config.toml
train_examples = 97500
image_size = 32
norm = "layernorm"
patch_size = [2, 2]
positions = "conv"
pooling = "attention"
projector_hidden_layers = 1
eps = 1e-06
max_grad_norm = 1.0
max_steps = 18200
final_lr_fraction = 0.01
weight_decay = 0.3
Rows from block 4 of a small self-supervised image encoder, named by matrix and row number. Rows with one number belong to one neuron. Each number is 128 + 32 x the weight over its row's rms, rounded and kept within 0 to 255. All counts start at 0. After the name is the row's rms in percent of the matrix's.
After each neuron's rows are labels from the 100 images, of 14976, where the neuron reaches its largest size: "responds to" is what is common among them. Only what is clearly more common there than usual is listed. The data: made-up waving flags.
# gate: MLP gate (model.blocks.4.mlp.gate.weight, 512x192), inputs 144-191
# fc1: MLP up (model.blocks.4.mlp.fc1.weight, 512x192), inputs 144-191
# fc2: MLP down (model.blocks.4.mlp.fc2.weight, 192x512, transposed), outputs 144-191

gate.461 414 [124 129 155 130  99 200 130 129 127 125 127 129 123 128 128 118 128  57 130 128 111 128 131 131 194  84 241 136 142  90  15 128 187 177 121 129 128 126 125 152 139 128 128  99 143 128 141 129]
fc1.461 365 [127 128 129 128 129 128 128 128 129 128 126 127 131 124 128 129 131 128 125 128 128 128 126 128 103 128  81 128 120 128 154 128 118 128 128 128 127 127 128 127 127 128 146 134 128 255 128 130]
fc2.461 348 [129 128 122 130 128 128 134 128 112 127 170 132 128 129 128 128 124 126 116 128 129 128 129  91 129 128 129 130 128 129 136 129 128 129 128 126 135 128 128 255 128 128 128 116 126 122 128 121]
responds to: teal

gate.167 380 [127 110 127 154 129 127 128 160 128 127 128 116 192 112 137 155 131 216 133 130 128 128 127 141 128 233  77  33 128 144 199  96 125 177 140 128 133 130 128 123 126 255 128 126   0 161 135 127]
fc1.167 317 [132 128 110 100 140 102 128  12 128 209 128 131 127 128 142 127 127 127 120  96 114 128 140 126 126  35 152 128 128 130 122 130 145  65 126 134 127 128 128 127 128 100 138 128 248 128 127 128]
fc2.167 272 [129 128 255 255 128 128 129 160 128 128 128 126 121 125 128 127 171 176 129 128 115 128 131 126 127 131  83 127 122 128 118 122 129 127  80 128 120 109 129 129 128 128  55 128 128 128 130 128]
responds to: brown; red

gate.133 415 [128 151 128 128 120 127 150 125 192 127 128 115 128 169 150 129 255 129 135 128 132 126 126 128 128 128 128 128 129  14 128 127 129 127 127 109 131 127  76 132 128 128 132 128 128 122 131 128]
fc1.133 363 [130 128  87 110 131 126 128 131 127 127 255 128 127 130 128 128 129 129 124 123 114 128 128  56 128 129 128 128 128  87 129 128 129 122 128 127 129 127 127 129 128 131 124 128  57 123 125 126]
fc2.133 411 [145 127 127 170 128 128 129 128  32  60 130 128 128 123 162 135 128 128 120  22 138 128 128 114 110 128 128 128 128 128 127 185 130 128 128   0 128 131 128 128 128 129 129 128 129 128 128 128]
responds to: white

gate.92 431 [127 131 139 128 128 140 141 128 128 104 128 128 128 128 127 131 129 136 128 128 127 163 101  93 127 127 176 128 128 128 130 128 127 122 128 157 128 128 128 135 128 196 128 128 183 103 139 128]
fc1.92 422 [126 129 128 128  77 186 130 131  85 128 128  99 127 128 117 128 128 129 128 128 126 128 130 128 126 128 113  90 129 224 128 128 128 124 128 123 128  95 128 128 128 130  94 128 150 128 188 129]
fc2.92 564 [128 117 113 137 128 128 177 107 128 128 255 146 102 128 128 129 131 125 128 128 128 128 128  56 128  97 163 142 128 129 128 168 121 128 128 128 128 127 122 135 128 128 126 128 125  78  95 128]
responds to: black; blue

gate.424 406 [126 112 128 122 128 127 126 134 123 157 101 115 128 128 127 167 151 150 157 128 110 134 160 151  24 138 118  89 128 137 187 110 101 124 129 126 158 129 128 123   0 129 128 160 172 112 129  98]
fc1.424 324 [123 128 129  73 125 136 105 123 136 128 123 128 117 129 132  99 129 115 128 125 130  59 129 131 110 128 128 128 128 127 130 128 106 128 135 128 124 126 128 128 107 128 128 255 131 128 111 121]
fc2.424 395 [128 122 131 131 128 131 128 128 126  99 128 125 128 128 128 128 128 135 135 125 128 128 119 123 187 128 128 130 128 126 128 128 152 134 128 125 128 128 128 227 153 128 110  32 151 128 128 128]
responds to: green

gate.481 349 [ 66 130 129 124 132 124  61 128 192 128 128 130 129 128 127 127 175 140 128 125 133 128 127 161 130 185 101 128 135 128 126 128 128 130 130 128 153 130 132 128 127 130 128  77 200 230 128 131]
fc1.481 272 [122  21 157 130 125 127 133 129 128 128 103 125 130 128 131 165 129 132 129 134 126 128  64 128 127 128 128 128 127 124 128 128 129 125 129 129 123 128 128 123 128 129 129 128 161 127 128 129]
fc2.481 322 [126 128 129 130 128 125 128 139 128 167 128 127 128 127 128 128 126 128 255 153 126 128 129 128 128 127 127 128 126 129 144  47 126 128 124 128 110 128 129 128 128 128 128 228 124 128 128 128]
responds to: orange; purple; yellow

gate.158 637 [130 162 127 141 127 137 140 127 128 101 128 142 103 130 128 128 121 125 113 128 128 131 137 119 142 136 128 118 131 137 127 127 128 138 120 111 126  84  96 131  14 133 128  63 156  91 126 131]
fc1.158 275 [128 202 128 128 125 128 128 128 169 144  68 114 128 128  98 127 129  19 128 128  91 129 128 128 129 128 118 127 127 131 128 129 128 105 131 121 128 128 128 169  98 127 126 128 125 128 121 126]
fc2.158 497 [100  90  69 136 128 125 111 112  98  86 255 128 128 128 157 128 127 128 146 141 141 128 128 127 129 127 157 129 144 128 143 143 147 135 128 129 129 126 128  99 205 128 128 183 127 128 119 115]
responds to: orange

gate.145 453 [127 130 125 128 212 128 137 137 128 128 128 119 100 160 130 128 217 138 127 173 129 133 128 129 127 128 128 127 129 129 136 128 127 127 131 128 255 122 128 128 128 128 126 120  36 128 130  74]
fc1.145 540 [129 128 128 136 127 152 128 128 128 143 128 128 128  16 128 128 228 128 128 128 128 127 128 127 127 128 128 128  77  30 127 149 128 127 128 128 127 128 255 128 128 132 128 128 128 128 127  62]
fc2.145 586 [128 125 128 136 128 128 130 128 128 128 128 128 126 219 138 128 128 128 120 112 128 128 128 113 129 121 128 134 155 128 128 128 128 129 255 128 128   0  45 127 128 128 128 128 129 128  91 113]
responds to: white; many stripes

gate.385 503 [132 102 127 128 124 130 135 126 127 131 130 152 128 129 130 127 127 128 109 129 145 123 128 129 182 127 212 131 130 127 128 127  98 129 132 134 128 127 124 128 128 131 128 129 128 124 132 125]
fc1.385 613 [128 137 187 128 128 113 144  92 128 152 143 128 128 128 128 127 162 128 140 128 129 129 128 128 128 128 128 128 128 128 255 129 118 116 128 127 128 113 128 130  78  94 128  68 128 127 126 127]
fc2.385 454 [128 132 128 126 128 127 127 128 128  87 128 130 128 208 129 140 128 128 128 148 129 128 117 128 126  78 129 128 129 130 125 129 123 149 135 128 128 128 128 255 128 127 128 126  51 127 115 128]
responds to: teal

gate.393 303 [103 127 129 127 128 129 117 121 134 126   0 128 144 237 127 154 128 128 137 208 128 128 149 162 132 126 128 130 128 128 128  10 129 128 139 166 129 127  86 125 125 128 129 129 202 158 128 152]
fc1.393 381 [128 126 128 128 127 128 127 128 128  63   0 128 129 128 148 255 131 128 130 129 119 128 175 128 125 128 128 128 128 130 129 126 128 128 128 129 129 127 125 119 127 129 129 128 160 128 124 128]
fc2.393 402 [128 127 128 128 128 122 128 128 117 149 202 128 102 128 130 128 128 128 127 157 128 128 129 128 126 128 128 128 124 128 128 128 127 112  65 128 128 128 127 127 128 128 128 131 128 128 128 124]
responds to: brown

gate.300 408 [119 128 189 128 119 129 128 128 128 128 126 128 155 127 129 128 153  97 128 128 128 128 128 127 128 208   0  23 128 128 145 128 128 129 130 128 127 124 128 128 129  90 127 126 128 125 130 128]
fc1.300 396 [127 128 171 130 127 128 129 129 128 129 128 127 128 127 129 128 126 129 129 128 128 131  61 128 127 124 136 129 128 128 138 128 255 128 128 134 128 128 128 127 255  82 128 128 140 123 128 128]
fc2.300 327 [106 128 127 128 128 127 129 150 127 182 128 123 135 129 128 130 140 186 128 129 128 128 128 127 128 129 126 127 128 129 148 127 109 128 120 128 128 125 129 128 112 130 128 127 129 192 127 128]
responds to: brown; red

gate.179 356 [133 130 128 128 128 128 128 129 128 129 128 127 128 127 128 128 129 127 128 127 121 128 128 128 128 128 128 128 126 128 128 128   0 127 128 118 128 129 128 130 128 128 127 128 128 128 128 118]
fc1.179 356 [129 129 128 129 127 129 128 129 128 128 128 127 128 163 128 134 128 128 128 215 114 128 130 128 128 120 139 128 128 128 149 128 128 126 176 128 129 128  77 131 190 128 128  81   0 128 129 126]
fc2.179 390 [128 128 128 128 128 128 129 129 128 130 128 128 128 128 128 128 145 128 128 129 127 128 129 128 128 128 125 128 128 127 128 128 128 126 128 130 128 128 128 128   0 127 128 128 128 129 131 128]
responds to: emblem: no emblem; white; black; grey

gate.301 416 [128 155 184 127 127 130  57  47 128 128 133 128 130 157 128 129 128 128 128 128 116 128  22 128 128 128 129 148 128 128 128 128  56 130 116 119 128 128 124 128 128 122 129 128 147 226 129 126]
fc1.301 396 [128 128 139 129 127 128 153 128 127  96 128 114 130 123 128 145 138 127 127 128 128 138 128 146 128 128 128 126 127 130 128 128 128 127 129 127 128 128 128 129 128 123 124 128 128 136 128 128]
fc2.301 427 [ 54 129 129 121 128 128 128 128 128 128 128 128 128 128 128 128 128  55 128 128 127 128 127 129 128 128 128 126 128 127 132 129 101 127 128 145 128 126 129 128 128 126 122 179 128 128 129 127]
responds to: white; emblem: no emblem; black; grey

gate.113 386 [128   0 135 128 130 127 123 128 126 136 123 124 135 130 128 129 131 151 132 128 125 130 122 141  71 144 128 128 129 132 128 128  29 128 129 127 128 128 128  85 119 198 128 255 127 128 133 128]
fc1.113 311 [128 128 128 132 128 127 143 129 127 128 129 127 134 128 128 128 128 128 126 132 127 132 124 128 170 255  42   0 128 129 113 128   0 128 129 126 129 129 128  96 129 128 128 126 128 127 128 128]
fc2.113 393 [127 128 128 128 128 135 128 130 128 128 128 128 129 155 128 128  77 126 127 128 128 128 129 137  17 126 129 130 128 128 129 128 128 129 138 127 128 131 128 205 130 144 131 137 128 128 128 159]
responds to: red

gate.147 416 [120 129 135 128 128 127 148 128 128  95 128 153 128 128 128 127 128  88 128 127 142 132 115  65 120 125 128 128 128  89 128 129 129 124  60 128  39 128 128 147 128 125 128 128 148 105 128 179]
fc1.147 558 [140 126  90 127 128  88 128 129 128 128 128 128 128  44 153 128 109 128 128   0 207 119 128 128 130 163  80 128 119 128 119 128 126 127 234 128 252 255 153 127 128 143 128 130 181 128  87 107]
fc2.147 442 [128 201 208 128 128 127 107 135 194 128  73 128 159 128 129 128 127 114 106  88  67 128 128 183 128 128 133 128 128 127 128  96 204 123 128 109 128 128 132  78 128  82 222 128 128 130 128 128]
responds to: black; plain field

gate.209 381 [128 128 156 128 127 128 133 128 128 129 128 120 125 127 128 127 137 133 128 127 129 128 128 127 128 135 255 108 128 128 144 129  43 129 128 127 134 127 128 128   0 136 127 237 131 127 128 126]
fc1.209 517 [128  78 141 144 131 127 128 132 128 128 134 128 127 128 128 128 182 219 128 128 133 128 128 128 124 245 128   0 126 128 128 128 128 152 128 145 131 124 128  72 128 141 128 128 124 120 129 126]
fc2.209 441 [126 198 127 127 128 130 128 128 128  88 128 126 128 128 128 129 127 129 128 128 128 128 128 128 128 127 126 137 128 136 112 134 128 132 132 128 128 127 128 170 121 128 128 205 127 128 128 129]
responds to: purple

gate.79 335 [120 114 255 129 135 130 134 128 127 128 130 126 129 128 138 129 239 207 206 131 132 142 141 128  60 128 130  89 128 127 219 127 119 131 128 128 138 128 128 116  27 130 147 233 132 104 142 127]
fc1.79 293 [123 128 166 100 123 128 127 149 139  89 128 125 129 128 128 127 130 129 152 128 150 129 127 128 128 255  69 127 128 126 128 128 130 131 127 110 106 128 128 128 128 130 128 128 127 126 126 130]
fc2.79 329 [129 128 123 133 128 130 243 127 129 176 128 128 128 127 130 107 130  76  98 109 128 128 128 128 128  95 141 128 152 123 138 130 128  97 130 122 130 130 130  88 196 126 132  33 134 128 129 128]
responds to: purple; pink

gate.131 512 [128 128 126 126 127 128 128 128 128 128 128 125  73   0 128  90 100 128 128 128 151 100 129 128 128 128 128 129 128 129 128 128 128 128 126 126 128 127 127 128 127 127 128 129 128 129 128 128]
fc1.131 562 [128 129 105 128 125 133 128 128 124  89 141 128 122 128 141 132 128 136 128 177 128 142 134 125 125 128 240 128 129 111 140   0 128 125  68 128 129 128 126 128 141 128 128 126 121 129 135 128]
fc2.131 487 [128 128 108 177 128 127 130 128 128 135 128 122 119  36 172 126 115 127 135 128 128 128 195 128 128 127 120 129 102 128 142 175 142 145 125 128 128 247 227 128 130 134 103 128 128 128 196 128]
responds to: emblem: no emblem; grey; plain field

gate.356 248 [117  72 129 133 132 129 128 128 141 141  91 133 129 115 131 163 202 228 129 145 128 140 158 165  95 187  82  80 131 130 159 124 114 153 127 151 128 125 125 113   0 250 127 194 133 199 134 127]
fc1.356 300 [127 128 124 128 125 126 128 118 126  84 128 128 126 126 125 127 125 127 161 128 132  61 158 125 134 128 128 128 129 134 127 128 255 129 100 128  57 149 128 128 141 127 129 125 129 159 148 212]
fc2.356 278 [141 127  54 141 128 106 126 126 128 219 130 141 127 113 131 127 226 147 114 128 128 128 128 125 129 117 134 124 179 128 128 140 124 129 128 124 142 128 129 124 128 128 118 129 128 131 118  96]
responds to: red; purple

gate.402 371 [129 128   8 127 130 127 128 128 128 204 123 128 126 128 124 128 130 128   0 128 128 126 128 130 129  62 129 255 136 128 109 127  37 128 128 128 132 128 128 126  97 130 126 137 128 161 131  76]
fc1.402 400 [129  64 128 128 126 128 129 126 114 143 128 128 123 128 128 128 129 130 127 128 128 126 127 128 129 128 255 128 128 128 158 117 124 128 128 131 131 128 128  86 102 133 127 255  90 128 146 127]
fc2.402 292 [127 108   0 120 128 131 125 128 128 102 128 128 128 128 127 129 128 128 128 125 137 128 127 128 127 128  73 130 126 133 124 128 128 128 132 128 127 128 128 128 138 128 128 105 128 152 128 128]
responds to: blue

gate.70 297 [131 255 212 129 125 134 128 129 128 129 128 128 129 126 127 128 195 127 128 128 112 129 128 128 129 128 128 128 112 127 129 128   0 127 128 128 128 129 129 133 128 127 124 128 128 128 129 121]
fc1.70 283 [128 131 128 131 126 133 128 129 128 128 128 128 129 127 129 141 129 128 128 132 107 128 130 128 116 128 175 127 127 127 152 127 127 127 129 128 129 129 128 129 173 129 128 128  78 128 129 127]
fc2.70 313 [128 129 128 128 128 128 129 129 128 131 128 127 128 128 128 128 221 128 128 130 127 128 129 128 128 128 108 128 128 127 128 128 128 126 128 130 128 129 128 128  58 127 128 128 128 130 131 129]
responds to: emblem: no emblem; black; white; grey

gate.175 414 [126 125 127 131 185 112 128 128 126  65 159 149 127  93 136 145 148 143 127 121 129 111 130   0 127 127 129 129 106 127 131 124 128 133 117 130 142 140 191 126 135 134 143 129 129 108  21 128]
fc1.175 461 [127 115 125 137 129 126 121 129 128 128 129 130 114 128 130 119 128 128 137  89 128 111  61 120 112 128 128 128  19 130 128 184 247 131 127 121 128 128 128 126 145 131 100 141  85 126 125  95]
fc2.175 485 [127 128 118 129 128 137 128 127 127 127 128 130 127 128 128 128  71 128 128 128 128 128 227 128 128 136 112 128 134 128 179 128   0 132 140 131 128 128 134 128  85 129 128 132 132 128 128 128]
responds to: white

gate.229 483 [128 128  91 181 128  87 142 136 128 128 128 128 129 104 128 128  96 127 128 128 128 129   4 151 128 126 128 128 136 149 129 128 146 125 129 129 128 140 128 131 239 127 128 128  93 124 128 128]
fc1.229 440 [128 121 119 121 128 133 128  62 128 128 124 127 144 128 127 128 132 131 129 126  89 141 219 128  55 120 128 149 118 136 128 128 128 128 163 127 173 127 129 127  85 130 138 255 128 128 128  65]
fc2.229 406 [198 148 127 162 128 128 127 255 128 127 128 128 128 124 127 128 128 129 128 142 128 128 119 111  45 136  83 128 128 128 129 144 128 129 118 123 128 128 128 130 128 132 127 125 116 123 108 128]
responds to: grey

gate.358 335 [123 128 127 128 128 125 129 127 128 117 128 135 133 128 128 129 128 129 128 129 138 141 111 128 128 128 129 127 128 127 118  94 161 127 127 135 128 130 128 128 255 128 142 128 129 128 128 134]
fc1.358 323 [125 128 126 118 153 128 131 128 128  94 255 140 127 128 128 175 128 128 128 129 129 137 128  75 126 128 129 107 128 114 128 128 128 128 116 128 128 128 128 129 128 135 130 159 128 128 128 128]
fc2.358 269 [128 128 118 129 128 127 134 128   0 128 128 105 127 128 183 128 128 128 123 128 128 128 129   0 126 124 121 128 128 138 128 128 130 127 130 125 129 128 128 131 128 159 128 123 129 126 129 128]
responds to: white; pink